From a checkpoint of a small class-conditioned spectrogram diffusion model: 39062 training examples.
Rows from block 2, named by matrix and row number. Each number is 500 + 40 x the weight over its row's rms, rounded and kept within 0 to 999. All counts start at 0. Numbers have three digits each. After the name is the row's rms in percent of the matrix's.
# q: attention query (model.blocks.2.attn.q.weight, 320x320), inputs 128-191
q.13 088:494473431429460471468560444508475498542473492473534527498519528487511526565479469516532459472489512516473511490521487484534501464458461517467517521592527498600501474519489492468424539497464508
q.14 101:464499537453520464508581494530475481499500555552485451522478483505555541460499494529504490485478501491535491555541501461447572471513435457528540563479492506482472473505553507492522516518457521
q.15 098:534474607546484574458478534498584452456535469494523365465475481493488474457465497443478532523476494417530523551469590468440488518451532552451509510443516514529525510549543426462512458497513540
q.16 098:603432494505506446502515576512592479471524536523520455498531526483477620480493482565467463469503468521501481443491415492542385483539584458579425470502569512517506534510513578631526469500536509
q.17 109:517518435532495571590431492466444475510518517520437392410488518464443536486510616524476522588499492542487560526513457523517490551552534602520502502444467489462504416528454518459570535496489466
q.18 114:473570524523421553548505465491449547519489388495496481541484473501527533529429461506512498514494471525477464564532540486498503466500453493507463491461478507442532492489427522504515534425459446
q.19 097:510510458478442584493469480478594496466520499506506556502481505494525581529474398497479433500546488504476509467451536474544576394558466577527548446578499466503483487452537450504407504438503403
q.20 078:468515482542481404494490504507410456536524448500504495487523431547476524530537556536460644555509503463511483546549437466534479516488529576519481511462502478555468509458535516477499497473490564
q.21 090:501531504492497553444519510497543510445513502607557507437535568477479554457505483513547430483455525542497459552420465526472494469538575492523453513589565453500495483556574501510520479497539492
q.22 091:490533514439483430559497450528501561499460485452447566559486503529471539530492537541501473440479527509524502399539528492381479568462485430529424471550499513516512537497443552530401487517546495
q.23 112:483472534458544504509491500514526568477473503396493610499503538499592555509475402436494468573484514514481473441459505522589505491527528496437565488444506496512455549502444469537467479537472491
q.24 093:522503507497537439499538526491550482476496475539586566474492448554610580461443485493513471466485499438494521573518525498466514506517522521390471559546489495448536450500562507416497488524506533
q.25 107:466440555489441452527486500470491481452517492499488469465515494453488381480542524543494511503508495507473513557484491520522457519518568442529496496494509547552528482516536507513568488434505490
q.26 123:547489478512499539508524530494496468572534580517542403510506485447482487525564483456509507496467544470490517457522556487529483507466496490493547503549497514495463511478533510434482532527499566
q.27 104:475507482520501513480486478515420526532497540515386591582499525488480473530597557464527558506538490511526476528471374504521530566434512420494544501474510501484499486472448596523539496527498524
q.28 090:521504438592511537507520424526499494525495530512505470600487532497502449558461532499490471456484501518527523493535580519486499500504501448452475571495440488500513532516524433507590491483497509
q.29 091:412464532486521476398487539485500480527474542517529433446478457511473398489489442460527568430488511493486524462511573540495481463484455551438509471471478499521510546476461405505489491503488487
q.30 111:488542496519537478455496509493542432490459505433498517513477507516495367413487520487534456489512464522509507463481504481402547488466366473517525521445489501485513487518513498504491538561487497
q.31 108:505458552430564486484532507525448554503518450481526472463496490541465470490519509471477537515513513403530491541494536489509570514451460554546537473512515515529482489529526453448437478549486540
q.32 087:473485537453467493465468517490504510455542397548472401445479493525477451400574502448502508426444516516485502509487500462555542546563467506504555518515469489541505453498525402546527520566477452
q.33 107:490521516540474545528522485486458548511464576435485470508480429499512547537515475508543429531482532556512471442505437480517513481545550471549513544517558512479518544501546414518487513548512500
q.34 098:477529524501495518517521511473587425500457491499605515528488454526447542491510571470507487520475497453508481468522550455494473511443498500501514518557445533471545498504524509472519501474576430
q.35 107:454545477512548460462545588501448440525481495550482536510482531496470527480507497512457517455520493511475540459508495498424492527440423533463496478501488432526527425452578490473484457474508428
q.36 096:496424492468503447428552562494455464512524487407517533549467503475501465543519498486516468481519515489528544530500519520538475514469487476501521399557504531552498479534464523492469499464492488
q.37 090:454466553515546433515524460452578555477525479536515517523499480530514530464389513488528513536510516411472497502492453468518469469610539588513487487457468470483551453455455582534510472509488579
q.38 092:575546540498482496568498488535425553467490576537401517515484503551500454519512492487463517564487484512510441519527453488496492472519585506553483517467474504484466522496421506469501467480498469
q.39 100:559554466473457505466524467523495502393526380593463523570509515523512561566426479531521486523543446525462543438437513444409484422538557527551401522490511496475459526495487501474461466496470545
q.40 102:442470523525537556420418469492508525478505464492467595586499499443474495480486500481506499485505558495504475529531456563539498560418466436483525532476509483476506536526513471444557486463547513
q.41 101:531507439561462486545517524467507524559494496516561519469515502500500443440531490451491543557445455500515468500498565531485481560552453474564501455441519471478472493494453542506486473465457509
q.42 094:445541468555501488425546553533520498578471542497500484389527526520506594563531531568481527439519488439515535492520552496548494479431481574443448508545552545531539477522470544518503513575476561
q.43 101:550451452427534467554472545539555538558514512481590460492526452463525443520547488523498481513501473573526474572529497494515491516476543487422484445503532491567548493452492515515494473514576464
q.44 094:555561496504520497513428397516567496491510427550482468479499524533507469475458475451486459468490479536538452485466531460563495498493451512503615555429485537484476547526538540503488545533509503
q.45 100:556474478490443539522491517526412506516486550460505531444513515509496593507524524551509554504525528500491547571488463512442530458530409511475459499542500475461375489534533495554523547447447509
q.46 089:479495498512509490539501455454488441512494556492520474451532550489566418482516439525531517475500470458479496504454531571445471492511521498442514579485510514572432522534497509454515490441477563
q.47 101:472430532438550564532462473511540510471502553444422454525497532423520442544486512525481477513520549535480543496548488537533604503469565428501494468512479516455557559459501461508473555535502501
q.48 097:452502537494506504570503520484495436530495502584417469414523523506522487490490519510496483579527541558500470483510437481438536455509562479491439503473485444550462475455590490523488508554502515
q.49 107:469472524538472494481522437488538485528487458459510532501484451519528405458496460487548447553497434479497463515497470491500506538507537503432499469494508510494472499415530462537404511505524548
q.50 108:581496500463493537483506520512486542498538490456513513452455486483524539512547470502521492458512529438519446477520469476465468510477488532440493514479563547479490483473595480533475433441577544
q.51 108:504475491513481486448525570502453480580503534545520505503556512492537463461489421473457438512531512437513526495499498484523491473463538460551481549601465515587557524521532449511525516502489494
q.52 123:570509465466534496486446519511489477424503441454538517543498511497475474478462490489529414448486526559497538474550420515533472512522401464559582532494537507481463537516492568485551474554517423
q.53 095:492536471461443464489497536518448506451523476549518500569516506428451462518492540542511541474529547521463472520497564521479474503421530419521445409537513491516469499498512560516539472495540413
q.54 109:504489527539486517459495481507509531508478511514487549532452421524474498496488553505496600548484492519525570489553526522560511459496521549473470557564545482475549541532466445468445473476479504
q.55 113:524494506522497495509569473526514453542481559483469488529500512563524522529490470489561485434501448528450535453430535477437540500495500534547541533467574444536497478501355514506506435517498531
q.56 098:458488570452516533466584465514464575519528516432542555410478512489488566566484459480510484504518565482529507456505547530494470590553457482538541383538521504501536547541415536484515526418494475
q.57 101:511452504523483451549470462485502529573494479493580629523480479474521470542543482508529442498461494540488517530514521524516536504566415555472451495508431513525517453479529527481445524497439475
q.58 132:532498511531484540559483464511527515529437431438481470563521478484442551523489487508466546510484458442483433547501595493472506429384506490517504473519482495482470510482418523448532546486446536
q.59 119:494536452485497463551474539471528477462541577557454483464480504495500502538511531496507568488478485498486470487464458502478472566462553550444491461437485515445475470479478548450522509487512482
q.60 107:480486494502549482475475490466457525500534509459549419552526542510477549480499520460494474533528496502498484550439521501461531516498544451525558518456496516469440552507593551511551545517533531
q.61 088:469557539510496506550501523480519496419487502547492487477475526494547548486473544562470541511499516486500514465491472532530483469652493529441452605512491515447522490530524379536498492467492419
q.62 080:464429450505571491406534527516523446452505541610460426484524525483507497495478474494510516542494472515519540592513530453600477483495504468508566462501444504519552531508532541505505489546522572
q.63 112:479580465483497515512429478497559531476492493482462437457533518562500457435564598522379511451496502530518525481506425489523534499545473527535455539453458506515547406570490428536485567500455560
q.64 090:429545495503554522480517485498499485543431545500514527520462474494506430481517500538487532536518444504471608509507558493522534525532472433552520525576495490467477482481468459489472537549518505
q.65 109:484409513455494470520581585504528442573528494458525533485503486506505507502481508473483475421485502469498469526495457493488493549484496482556472578507554498485467481469520546452441508555473516
q.66 104:472464504497468477494543506514446494488535451511516503571506453483371462524571493460518546547539524416511481571494459455496484455521496501443530567432527495465597422528498565556565509505456536
q.67 101:465524423533506489466415533536494477554491508529515495496519481481515558476588535520521524414507505571485474446496467484513452412529524539532498505508516518571497494480564534482553495549478502
q.68 099:540539452439522513537461541461476526492490537493548494552525527472460458506463437473503467541466483495496467481495578577447530490517533547535490448591564484502534475495484513460525518492485451
q.69 094:512488495538481465488486437514541585410484514429479477503473491475465482517527506551438521529493544560581463516502569449492457561481464550534496503440444498500487596536478401467416508464565529
q.70 105:490463511531473619481479505502478415476476494461559522550521503511491534499513492454503473540475464527487529413521504530546551554510493505526477518602532519440496483517554507541442490467498482
q.71 099:499501495541552421472478418503509464398522517493465546436470514557522538445547502508491531438469537439548515501541404523446496541510504514447515487471528506476559455440557567497501520483511585
q.72 099:519528546490471412505535510495446510511477476476463612473470501490505546486498436517483517605476449487504563471521450496527498478363566543469586479488475483444504487514440462493515472477507491
q.73 105:607500518519521556516501516496514502435561506579506414483528563478530497538497518470476463475453510445522553472488484527460463510530469478471452547453451507467476565562522460584518459464484530
q.74 107:479434527514507509450490445478542536506476470479572417454507487487597525552424535461566464511496470501514440537503524498472476513487469525568504496508499482474462506470430535463488442535534461
q.75 116:502563561471505535516522533484545555499510548445427508501465515529547479473433525496508460510494563470508470551458601493526509497529451520460504432458481500470475525491423420480483521499519495
q.76 085:520530481482510519470521495494505555529518431512478450538517483496519519423491512516514520417568505530495467462465461510424495468465479451464506528458448476536478557464491483566607517448524444
q.77 102:528573445459464419597467465503469504493494456494485435485512437569505507461466500532504546510545468525493506515497515457482536497483569368478546400491490496587556493507561487552441526512513513
q.78 086:481418550481502488553489500519520518579495517619499581478512526508512490535535499569512471499554516521443548516495455463602479454498493503524376493564518552580456483538538529495509488484461516
q.79 098:468518468538485562453522496507506453515495550535429491506521553425440482573469503503482501490482505565447477510541497513539537478563501503413517520456483522576486507515491485414525488542469458
q.80 097:491521547551512481524527505479499528550462525627527471476492513526517497528505469523497527570466540421520530517518623497578532465518501546502514534486497521484519505510549497463577489491523442
q.81 105:481468525528552442444474505504541523459522489489518563473505500451528507477549471482521539435486443449504467455462530511539501538504526520565530534498512511508437573483506518499529499485551524
q.82 105:521524456485471495491525504478493515515456418452575570551514459469505518500487573447478475520509526584492542451552554491428525534517551519462473444472519499464561545459549483544600500497442510
q.83 119:427398513519454459498490559522506451436534434399495481523528466456502544529438428540429453534498467357512485532458388526469497497532526510449515461558547508583537428503503501468415505499530463
q.84 102:503493511443449532471478519507603513533516529439482504531530522473489470507453545500564526479538506609467469559463546498556535515505474430482511602487537491438494497470557488497529562545544411
q.85 093:522550509505518500509505545507520479486510528512451429465462552525488583531531416492467439492513448500500594480514467514519468491483537462504562494563494484529473504498497359477475457495543532
q.86 099:528529553562519438418479497533479535609500509562415437533467491509476504592512488472504556480486478504483530529520486477513454520502553528519490490548501479546468449573547526550518475482507542
q.87 102:522514426486509540457513452480432510502525562605500564504492535563485537474526572459480465521486502509519478483521520514452456472515441571506519527537478507494503501549527449519450481538493431
q.88 103:563525457522459526493534478493496552496480500534534508495485514516498509535489478530506507497467519497511523484493448450550520495486478454584459455477509531523495467488491530571417513518517592
q.89 109:494448493473636526511515494545524428545521488514497517454519490525475467441530474495490510487478510492473466457471534520486491497477423467464497437512525494467565498491520586532516507482493608
q.90 110:430507497416583488477491523504454549454471492462522489427489520508443467527512467544562496492531507501468554496462449523485496534508501493537489566496486477495474457483429432483494521539411508
q.91 093:473535503524452481480474452470490491472480537523529468514496488523500524484496561524541565516536453473433483473476478502547471509445528562453465484500477495476506494530440607455525531457499510
q.92 102:438484508534472560558513504477475448484499572526537482560491421504498457463509499507513545489532530533564463470470486518456564454476475449504475444489425490409452530522383469475466575493521500
q.93 097:496499496446573483616522469476469572384501479444481560517525533488521468489489523560505451453564515535518454515545509504447482494526505526478484532538516479523478522479555508481502516518508467
q.94 132:539511515464428505506472462520504493544490508442452494518483496458529501448458556491454444510472538460541513542528505435503494485490453470477541464453433503547488545513507473426499448451491520
q.95 100:545516487558431506553494530485525429527510475502511435480515518521529433486521477419489524512468508597475474529546507515484485478507557523515477521415545536518525497472453612577495450525432437
q.96 086:488476494453442492535492485500483507561529527595518513544478498450472481483527433506498439500508459516514436519530485468600523598440486451487632489520552519551482519433473485464587506487474506
q.97 097:543491480478563442468507485492577473476497547534418484437534516524530481464575521527437462519479526540469532443499425528441517416533503558446431530509535465482502517532480495502551513467448458
q.98 096:481489486450485447418431512519591437511543543509444439510457555513475498488557452448495569541549462480495444525511533511542472414458470482491566522517451509464485525574437554544534499536468406
q.99 099:404447491573510525469537584541492462591499427519537534399481480533482486447473555521509529525545473547498526537522492500487555477474509474444517578509547512493441467451545595505477504462517541
q.100 087:518541530489503469375527509540468444506428471529564556558451462515518449446573529449514540530534496471454502508491522500466524462501383552498516469483474493526511510514558511523474532542471515
q.101 086:529522518476472541557419457524515542461487486566484527501556491547500499480488607488529439521540471461462511465480469496562460479504564476517571512483487504468545540542577490479503478497466491
q.102 095:506534493463485397437574534477504650528481515486480440550517480509491510509503509557462522437524509463453423504469499532418494537479503531494465567500503525508541551507528544532379502494507491
q.103 096:512525516515454514479451510491497431500462455471501524494499484494525499555430483473501530459511584444539586444435495516472504495537539533484502465506469496536439426476426432464431517515536475
q.104 095:556483469465530515609434418477502506498532478408550526457503527488414545561486415460515503464499500502537436522484576522547475473469510454500511506467481487540450566461542515519541476532530566
q.105 106:531439458504534529498547573463481620424503487444555426471476492460566533496489520464482496497495532521487557539526524446500485501485504486568463520471424503455522456547536470530499509512467579
q.106 092:518595532502472500432512442487484412470491525515490503459521524497528529452456489562469486542428466500461501531568520501419609516495555528546504473544528523467514486489556475499542426486498529
q.107 096:484486537576495559567517476526514566378489624495473537531464469529501486488457436519537524490464502509546457461443471504502423570486515528542446499482443524481479473490540452443511500496513371
q.108 077:452491465490490502541490509493526533507525505450440436455516546538545535517445507565479460496485497548518498539508532490489519522513543495521461467529514493505552512448451521458514508463527485
q.109 077:472500512511527525466524513465497464551462418487488505560476482459463526569497464535539462438499519536499519501536472525501492502532524478499453495486536510516498454455466588525534465509500495
q.110 084:472458564521523590612549539472362478546581507500550448531519486491472465531517557447501543539483527412557521477529496444483459507520472451526478417535531493538531485558451401551482536472550539
q.111 096:496518473520510520549478459524491440514488507522483576573534507483512478491536530503529494476461447533537521489486491520578478525577415545402489484463528473491529521505441461474471524501551506
q.112 092:452555522479448497494526550505493468494483474465544504394518463494503484504498538492530460522506476558485567445516505504480531521487480568587512520480565482478458534506531394488524499536475473
q.113 102:511510510557532579556500547514468518499491595483469505515513498492503482531478581520481522537475454466498540499500553509568538493454455517551539487481511507500563524496441472533471489511476483
q.114 090:562405565559505544509560549479522527509508479527480481496484472480459557515472535469496508569474507438497575473476538503497571511534434467360584532484546505512522593487473550484482489507505525
q.115 103:500512434491487527536447403520494409599537456522528462544473539488476433456501564478488583464441463497501466519487454484509437456453468514529498489538458502488551557527503476511484501509447478
q.116 083:504459494480554480494518424499558520531466460509519613481521492512482443527529489485479517506503494522521429534441524512465504444515357472472504497545441491479569432475547562567510544412499494
q.117 090:562467563479472586540535513496500450479542512524496490560468508484510561477554573535549556496503535452510455522500523467565469562488508483582446459505437509589429535510496519491559520521484469
q.118 113:583580501445527448562450476514445546575468520537463441575451466556499505478517481515491489510470531506468567519515457506484529423441516491423527486490525488486474481514483494502500509480511555
q.119 103:507508505444540515495463487502505482483516541560443483505459530504462510559455407438488470443530459509520477490455526515453424552509489497491456499543398496550505514505484562557477471512466545
q.120 080:480512497564550492441486502494553460424518484456490552446497506482485546493438457494501518533499507508518569469542451524489456512506506579486434532481514510451462598503490395567486501465473463
q.121 097:394471503512496517445524509482596504517517451474558488493501458492495526484527552568508451487517477513481515467518522497501540473524567466456496464526540485505489430530575539510525436517514503
q.122 097:481516520501471489434559485553445494478502565519472478441533463526515528461501424503503484502500534534520433562522513484509457519490570441535478417553501491518491489505490461434454511468537522
q.123 096:495440393503454455547544513515551527507501438530536489508532471516476479502485464546470511460517570496482440495526534500454519511587537505418514560418512501433532418490489544516545531529547544
q.124 091:510549433529502490427498565494465524494551510518521481414561499502536552484501493549502397574521484543526543502552463506508558547504607543558448529528535527476448450526511494474535523452511514
q.125 095:478516508496487512490417458478460551425483507467500543553497543494536436494512494493525523373519562459503467542486409508556492488552594480518496511508526529530476511468481494469495535502558484
q.126 083:455422524523484448423505515426535515484465500479508526523521490508499490540514480461505474417466434510474501477443476476464452493480476476503524512451475510442454529464467515480482475516509431
q.127 104:501517544493478440542494524504464508506456489450464493517494589477547509493524456458486531611544524502483463468502555480501545494493406461508529488467511479538567434473539515441476495550486512
q.128 085:526444523519505438449497498446475524521530491432514541594466469507487492469505510511505504498460554498487471517484445522566455521477540545478569527445446495562523561555499570463564504482557461
q.129 091:527500469468485505371482460508461568549452561454423504548443493508490529435517408431479579553508491604567482510545540493471462495584568470572502505449462466471479544468547451487493469482499507
q.130 121:517537431468521507532445491505590474489515521494510514448559425479525438482432444481505521481513560441489542552467483453570502467497516406555510421520441480540462479489524453515488517490487489
q.131 110:525509526503458500479526458500528488483532500511493474524477490538561572471539583470515442497506439425529457489517456501548507520464498436451544567489485506435467459532480466477503497419503463
q.132 090:460492529574513529542436536548528551491542525571491469497518490510484547534523496481488447522492470539508506514528481481490504505506438499543453506470521504480587492537449484520490484477514513
q.133 092:450437564546561516460553519510479526452505516492534443575499552528511441573532472520498465471489481479505432474441582497455516489507449547505563500508500527514492528510554536493469533451512473
q.134 087:523506421433535473406517492535489518508468430510431508437478519477549468492450421496483495517522532479469486423491507500489441532568465543492497473479476518546517476496489520494528523559467485
q.135 120:464466523458506388490566534543528543490470422499533489501476511498455514530447535470500527454544518506514495492524557499474534598516506532511500549462483475462518481454445561562448549517481554
q.136 103:552556445486456476557474501494475446529449499551431467522466475473484486525525476523520476533454534556500536537433437528505534468527463548470499488556496488400537400429491451484496511589517492
q.137 101:543449569554506500543548449467494453521536543511529512519527516472493567469499523487464479521507539421489524503531504482505524534454472594494488458448570503490493540468563535455441479403441589
q.138 099:514528477508447520498456477484527465488473534497522540497505498462456496502443479485507546425458469492517487528500555505492532478523506506476478513531415565552501532484492537466515477485527572
q.139 114:443492542527541517546408480452496480557501506530490519443464516452507534504537574558525545513490450509489505525541453515517536542481532454459497523550591488532459428537535495527506439557441474
q.140 068:531520445476507503494519490482470400447467446468471537546486509494546467514528492513503536468502540509509471525478421556470493427556533504468505578551536529496480395426492432548454498498537489
q.141 094:487538483547462505511539555524444452471539481412573506449490537520513441511508463537517422539478479533499549449551487480475452531457504513566501463532564472538495510527506502483470518522523455
q.142 089:466517516489473572538571548462450517524496534552523498496563525530501525477510509463497462517484478447454545439449559512467485483445503448491502535476523488475473588555530527508530497632521481
q.143 110:495486506455530577547460486544525596462523521497517504441549494525435460520522589548504571473564463570457482519528532492493500400466507459453403424516498534514515589527416504530618498424502513
q.144 081:560459507538501535474533476544501463505491474497591553516445461495539537443522493517555496499538491539561545613492523468442470490522484500528529531517542519434542500469522555484565494482530499
q.145 106:445515557510472528474498480459508395548485521514480457497498536477472504403469434507516493534481580516492517507492616495528560466623465428584509494537511528525460560508525594479506510558468426
q.146 123:446412483485494480502473426497513535481537489495506458514473505520521471583483535468499558513538394495479498493534409527520471537465563454503480464428558548497423458513537474485507512504564524
q.147 104:502507468532511538483499529458485430478493536519563577555504517504542523539476500515489498521489527412529491451502500510522519491464472515459515525437438445523485508476405511417512515507488467
q.148 073:510454477444540482560556559480486545514538509478524492470529528517536490495499568513558458509474495547489529531479468485491486552525502511486456576590487543460515497516586537547512514485540582
q.149 080:577461580476460510490497475480474511459463483486498532487516491508537528458444507513468470504478500566540521503425460496500490485482521543554513467526496467498469482466590466486493471533506491
q.150 084:548503537437559476447468447498479538456529489459471546443508501538489408434484514538492523509525474523475514473443429502534451533515482505574497509530506509483588476525490464520529482424483539
q.151 114:486548502510521451356534467557533510529482551495466477495520466521464488505462523439480497538458454459538393524527545471491447538525520618492539483474390554510483537490462543463449522464471480
q.152 090:513530545399491521584490569489473534457518538529450424502500534479478493463568512509489505577530480520501508532473383505427545487522482517468425503556549502477572403526530483493515529557510455
q.153 115:553554504525543571517529463499488479539530516478514459482457482524508418510483469483495489448534457468479505473494551494482513433583522538557551499413486510482452505543489526513517558481503496
q.154 103:497513471498456454509479504491475543487472530551403471572552546500466498457557520478526475458453519467490541502506539537480494512466485510463497445460507479522446534470491509519486468435432511
q.155 108:538431517493507417478468447524480461534505488489482560513538540517530592592478500478471467505503549547498474519526510496543449437421565385475467472501497482501543543523487445518519511532522528
q.156 103:446538530555508575484507547500570581501492459524478458470502441464454556545509489540496485411485508474467486505489534509521552469503458500492548503492476480548477514474487498487531491485512519
q.157 082:473587446490487479549423605512478504452533531471520546419519479470451420527459431508482474478510526542498526441511486568556531453479424533500489476539521457501545468526516460479390454485500449
q.158 086:471505415528456502543507556542516458576520435476554477481492498487543497452569517493473554501502517452507466476529487466447513554431537453445475556535498497491524468513411458525496497538537462
q.159 102:467474470540489484585532521481532497464448471531533522557441461473483570532537479504508535506490546517481518468564527495518474543457488476428489521554569491514513525464533477597484463527470547
q.160 101:511502544560527478472580488493597418469455518497509481477498495514506492442543600467514450507486464547454568470558463536444536490578542555415478560450522516466508496476420491515485496499484408
q.161 094:499473536583559575499527591526431543563527433502519504471458524494467527529434474524503516502544453468535451484460441500553511510460530530556527510491526511581450513512458547443504500519492523
q.162 104:474485436538509479410476442483514490531515485482534536495484487543473433571568499542472584495445474457457469491534470514446504469450430533440472476508550500528586475472557513517478507434458559
q.163 105:490511462475432411599513508517537508578542497478544501469495511516464566540498515464550452445460517571498511465523518437511470522480424450524576531524488473502546465487552510494472475543499495
q.164 091:465441502442449480496490521474385554470517496517493478511532466468435536479482512424504489533542530536503495501492504479548505515499507486465451473525454469541457548516526507442595583518501453
q.165 106:548535515501555541455519577521540586577510530580508463502490504481521520422495432453537387517461506557517555461535379515512510515480458520506465493471484549476522570528424486502473495544546464
q.166 103:548479529446475508557517569469452511473494509591526533446471532504468512485549473525447527522551540485493484481459575468518573496519548532493449464519509525485457494502504441452592522453480583
q.167 098:476441501483554499499489493503592576443495515445503548521518502474553488517473541471476533504536517428498485510523635483543453523453451445469537500521398481525430457514443563536540478509478537
q.168 080:535477500497510480427428459526534451437463505462527484574515497497482496506465538472499565549525491473495507494489456510496508489448516477507479549484520481500457516445531449553524479515511564
q.169 115:478580502536437588499547409496434495578514550489497465479508436476486481473413481483493480476458499446543514473459561542421550480556535463580557496460533492431563487509506517436447489457516546
q.170 106:468493493494574489548498462504434498486484432418435454410423544532532491497467486543535538548445499545486509541474511497496487481489484614563536489470503478497474542507449458636427536501482448
q.171 100:478428520510530495476445506544626492460487515520398456594539540506508535528474434545520428532476526478546513484484455523468433499535550405511515490553438448509575562491520496421446459551468507
q.172 097:591510474469437503524472468511432462461505516472525522517523495441488466472511491491486581502498523568547523582524479463481552510577522486559437538465553533477494544553585501505528497505604524
q.173 087:521485508537503544475557429458502521563466485562521487448490480563484557555531451499478499398508434451471472549538502506575404491504455529475551463470530499490521497451505435527483478535434282
q.174 093:530537501446429444491491530497486434489516466510428549557536474453596453462561539524507467479530505487503512521478550521499475542504536487464456518498476506523436402509507521492519457520510547
q.175 104:413564463473523456551448534501508463414509531489533543544531512523541437540520525560471529497575524490466451515482477508509503477465500445473508446554521507494495455520523519543507551441535528
q.176 093:520577518531506499437494446514527540526509483477539512415537500500509526517514482503490458563503456540495510480511551454555493532508533492484556495494515484438487456513480513484453478449535490
q.177 096:573443595592498593522417541499525462514499479519469553403489485507525537505487565576528467456483519437521475425513526507491466550451476462466491474526417500538461437554455534473599457504529546
q.178 104:468508555467561496565481507512357569439482517498482507457525505466513518488589597577479564519507519425482433509473427464505510497495544552540531518567514529470511567533440434557505486500541573
q.179 101:504491414484533470484479487447499548495493498515559523658548567535581557500529513501477512503538533487489502483496553525458573505512440493550532498537494481438513434447482568511513562469462560
q.180 088:449500461491476560438518558500490520489498525554596513512495483507537512545549444525500410468541458565509413557468462511453431506554505410454488444554488478475459453562513513506464448494487479
q.181 088:465507536501501407511490501559502523471550460550413450467446480556481531508474476533482522469517433524497550495544478448560506515500471514475549577403491537492496484482523480463478445528467532
q.182 114:457441469502454451466459557481494452523500533535480533486515499472536472512450497487520574552519495447480456528499403511489497582419502510500475493483537499477537463457498472497539480418498452
q.183 107:455473473468462472488544503477472435524476498460460503606473480515522489460523538480453533426535508471505486491482496502520534475590494521487511524544597484527550489438596529602472533493491490
q.184 079:523446516501501454466543544520534520462529479487470428478523511506489437500455457514494503461502455467456584491499462485472440456473411530454476538444382502565486507509528503550466546563483521
q.185 113:476546547470481540492466506491522451593483485510498494533514489514458559472440472441492497549496507419501520503508534508425467461495480487470439506513552492474525560490480542446492536562502479
q.186 103:510536498554496577510463466502475509519494531418444462439451485485432567481514522425498469482504523600494473526510534524505530467486523537524507532519538492564456484515429398555493492568478407
q.187 116:496501444422471545528556448488520480463537529555552473515487532480536434519533403417526487495502512589473456579539614480535484493468502423474471451489581529524551547508534547552491530476528486
q.188 088:528482468477535488552562558499552565488502536528516483496484580461503487465512494530505462455473588491492543444501434579530474477495577522519565434434445460498396536497448486493515489435500516
q.189 089:502497475481549492558501491555505496478529436431518554515537519483470497457476530495496440564494508541537429464494462500558519472547544540512457435511395471509452450506469506459505544547507504
q.190 114:507520536515493539519510437534534480413481468472503470516463460534459400525549499501495569470431503454578582501520495504482565480481486481478535527545486506496543564506546503429519505462484566
q.191 115:576505502538524417476528465460497506587477527500527533506511460477471505521414478530549462533453466552479597509450513508461474521541516544589475536429489513529510531503551464439469469514505431
q.192 088:460451503501523524513478522503435597486510621540433480590496489516481574484536478485484505463441509439471513515421550487574481490477455484593540514463551504485537539471511530452492524539462448
q.193 109:459505459439415453587504445511510400487495517504512520463511514482501423471412510511524561479544500604483482461508524470537486560456480450494486516480472493467542523534475475533484499537503519
q.194 106:447476561529455514475448597478619456507503490472562521512480505502555539515544406444500450507504487376442520514480517542541551521474454543490516433527564483575510526471509465528467501495475551
q.195 111:514506480480491501475539513515487507472532486438555503507483504497522450486503465568481494456489465522496445483494408471538450466509540455463490513515474494538466486516571519550475474516544485
q.196 090:557509493541507454521488595486514465432544508524546481431522509493505513556452560521495538535491538479482467546551483494493516501467546449395496493507537527485524506469487471516515404436518525
q.197 099:523409437556483505464454474527491481495524515499497565462467472510519570500478499497502510560464487481494512514510504510488553410608541544512507459501497474496484512477563558454525505447474506
q.198 100:472482535494503455466485506510503474469495486537493603522480482449458422415485464553493533517532490556530442517554475497538540412505529502466453542498545507445476511507551482576521483522503471
q.199 103:456483485416515543460455429439520493425481438443582497549517501541523501497478465514492484505472515519497430535515446529526551441459531501487511458456471435438509391475498465475525498489475519
q.200 096:548458480496500518501496421506527589544509570493406533520549507496481570563419488491481493475502489453525533498508558477457476531583458418599490474510540496561546489498513516457447533545499477
q.201 109:497597459478498490497526490495499465526494522475590549489513548546460507489524465482498478528470496513500516468475612491449480510538515576532472471577479549481512466509532554533491521501508502
q.202 104:492484550481467563568500519520393460535478504426503561437478521453489556455564578511498525509490547528481501538472500480535467531449487534517547537527452465498467544494545538560577496476538524
q.203 107:547545501518503444540490462495438503516496437510436481514511538541499532525525453475512514588481539553502555476480462504486487525535567520472391436512462498505509504503482453472473521457491461
q.204 090:501523491511480532497538485526410504572471457537416458500503499518484505520516528505530492438541518438507560494548539477549482498453573471514515537425470518543440507510471441493586530429467505
q.205 099:489537520515544459527537546493530533529484449592495432491518485469558465516550543486479388463547486493490539484504508550485495489552501493472562464447550498494445501537418521419474539542548435
q.206 099:500500531534522563402521583480489525486507478483512444577466530490479441462508562468532500472508502538550529508475465544379475575449460466489465618516435556530505520548445500479497537478498528
q.207 116:502524532520603489516512433505618554515489515548449386475519404496510462532542536515511532486518451481538464499510456480431509530493371564512557525513522496472525488474440497496470473581483512
q.208 082:475491489497500583549530489482558485612497533536451429461536549508511428495503509540528545488495464511468580414480487530440563460505503495439537494490553495539538482486524467634482559532495447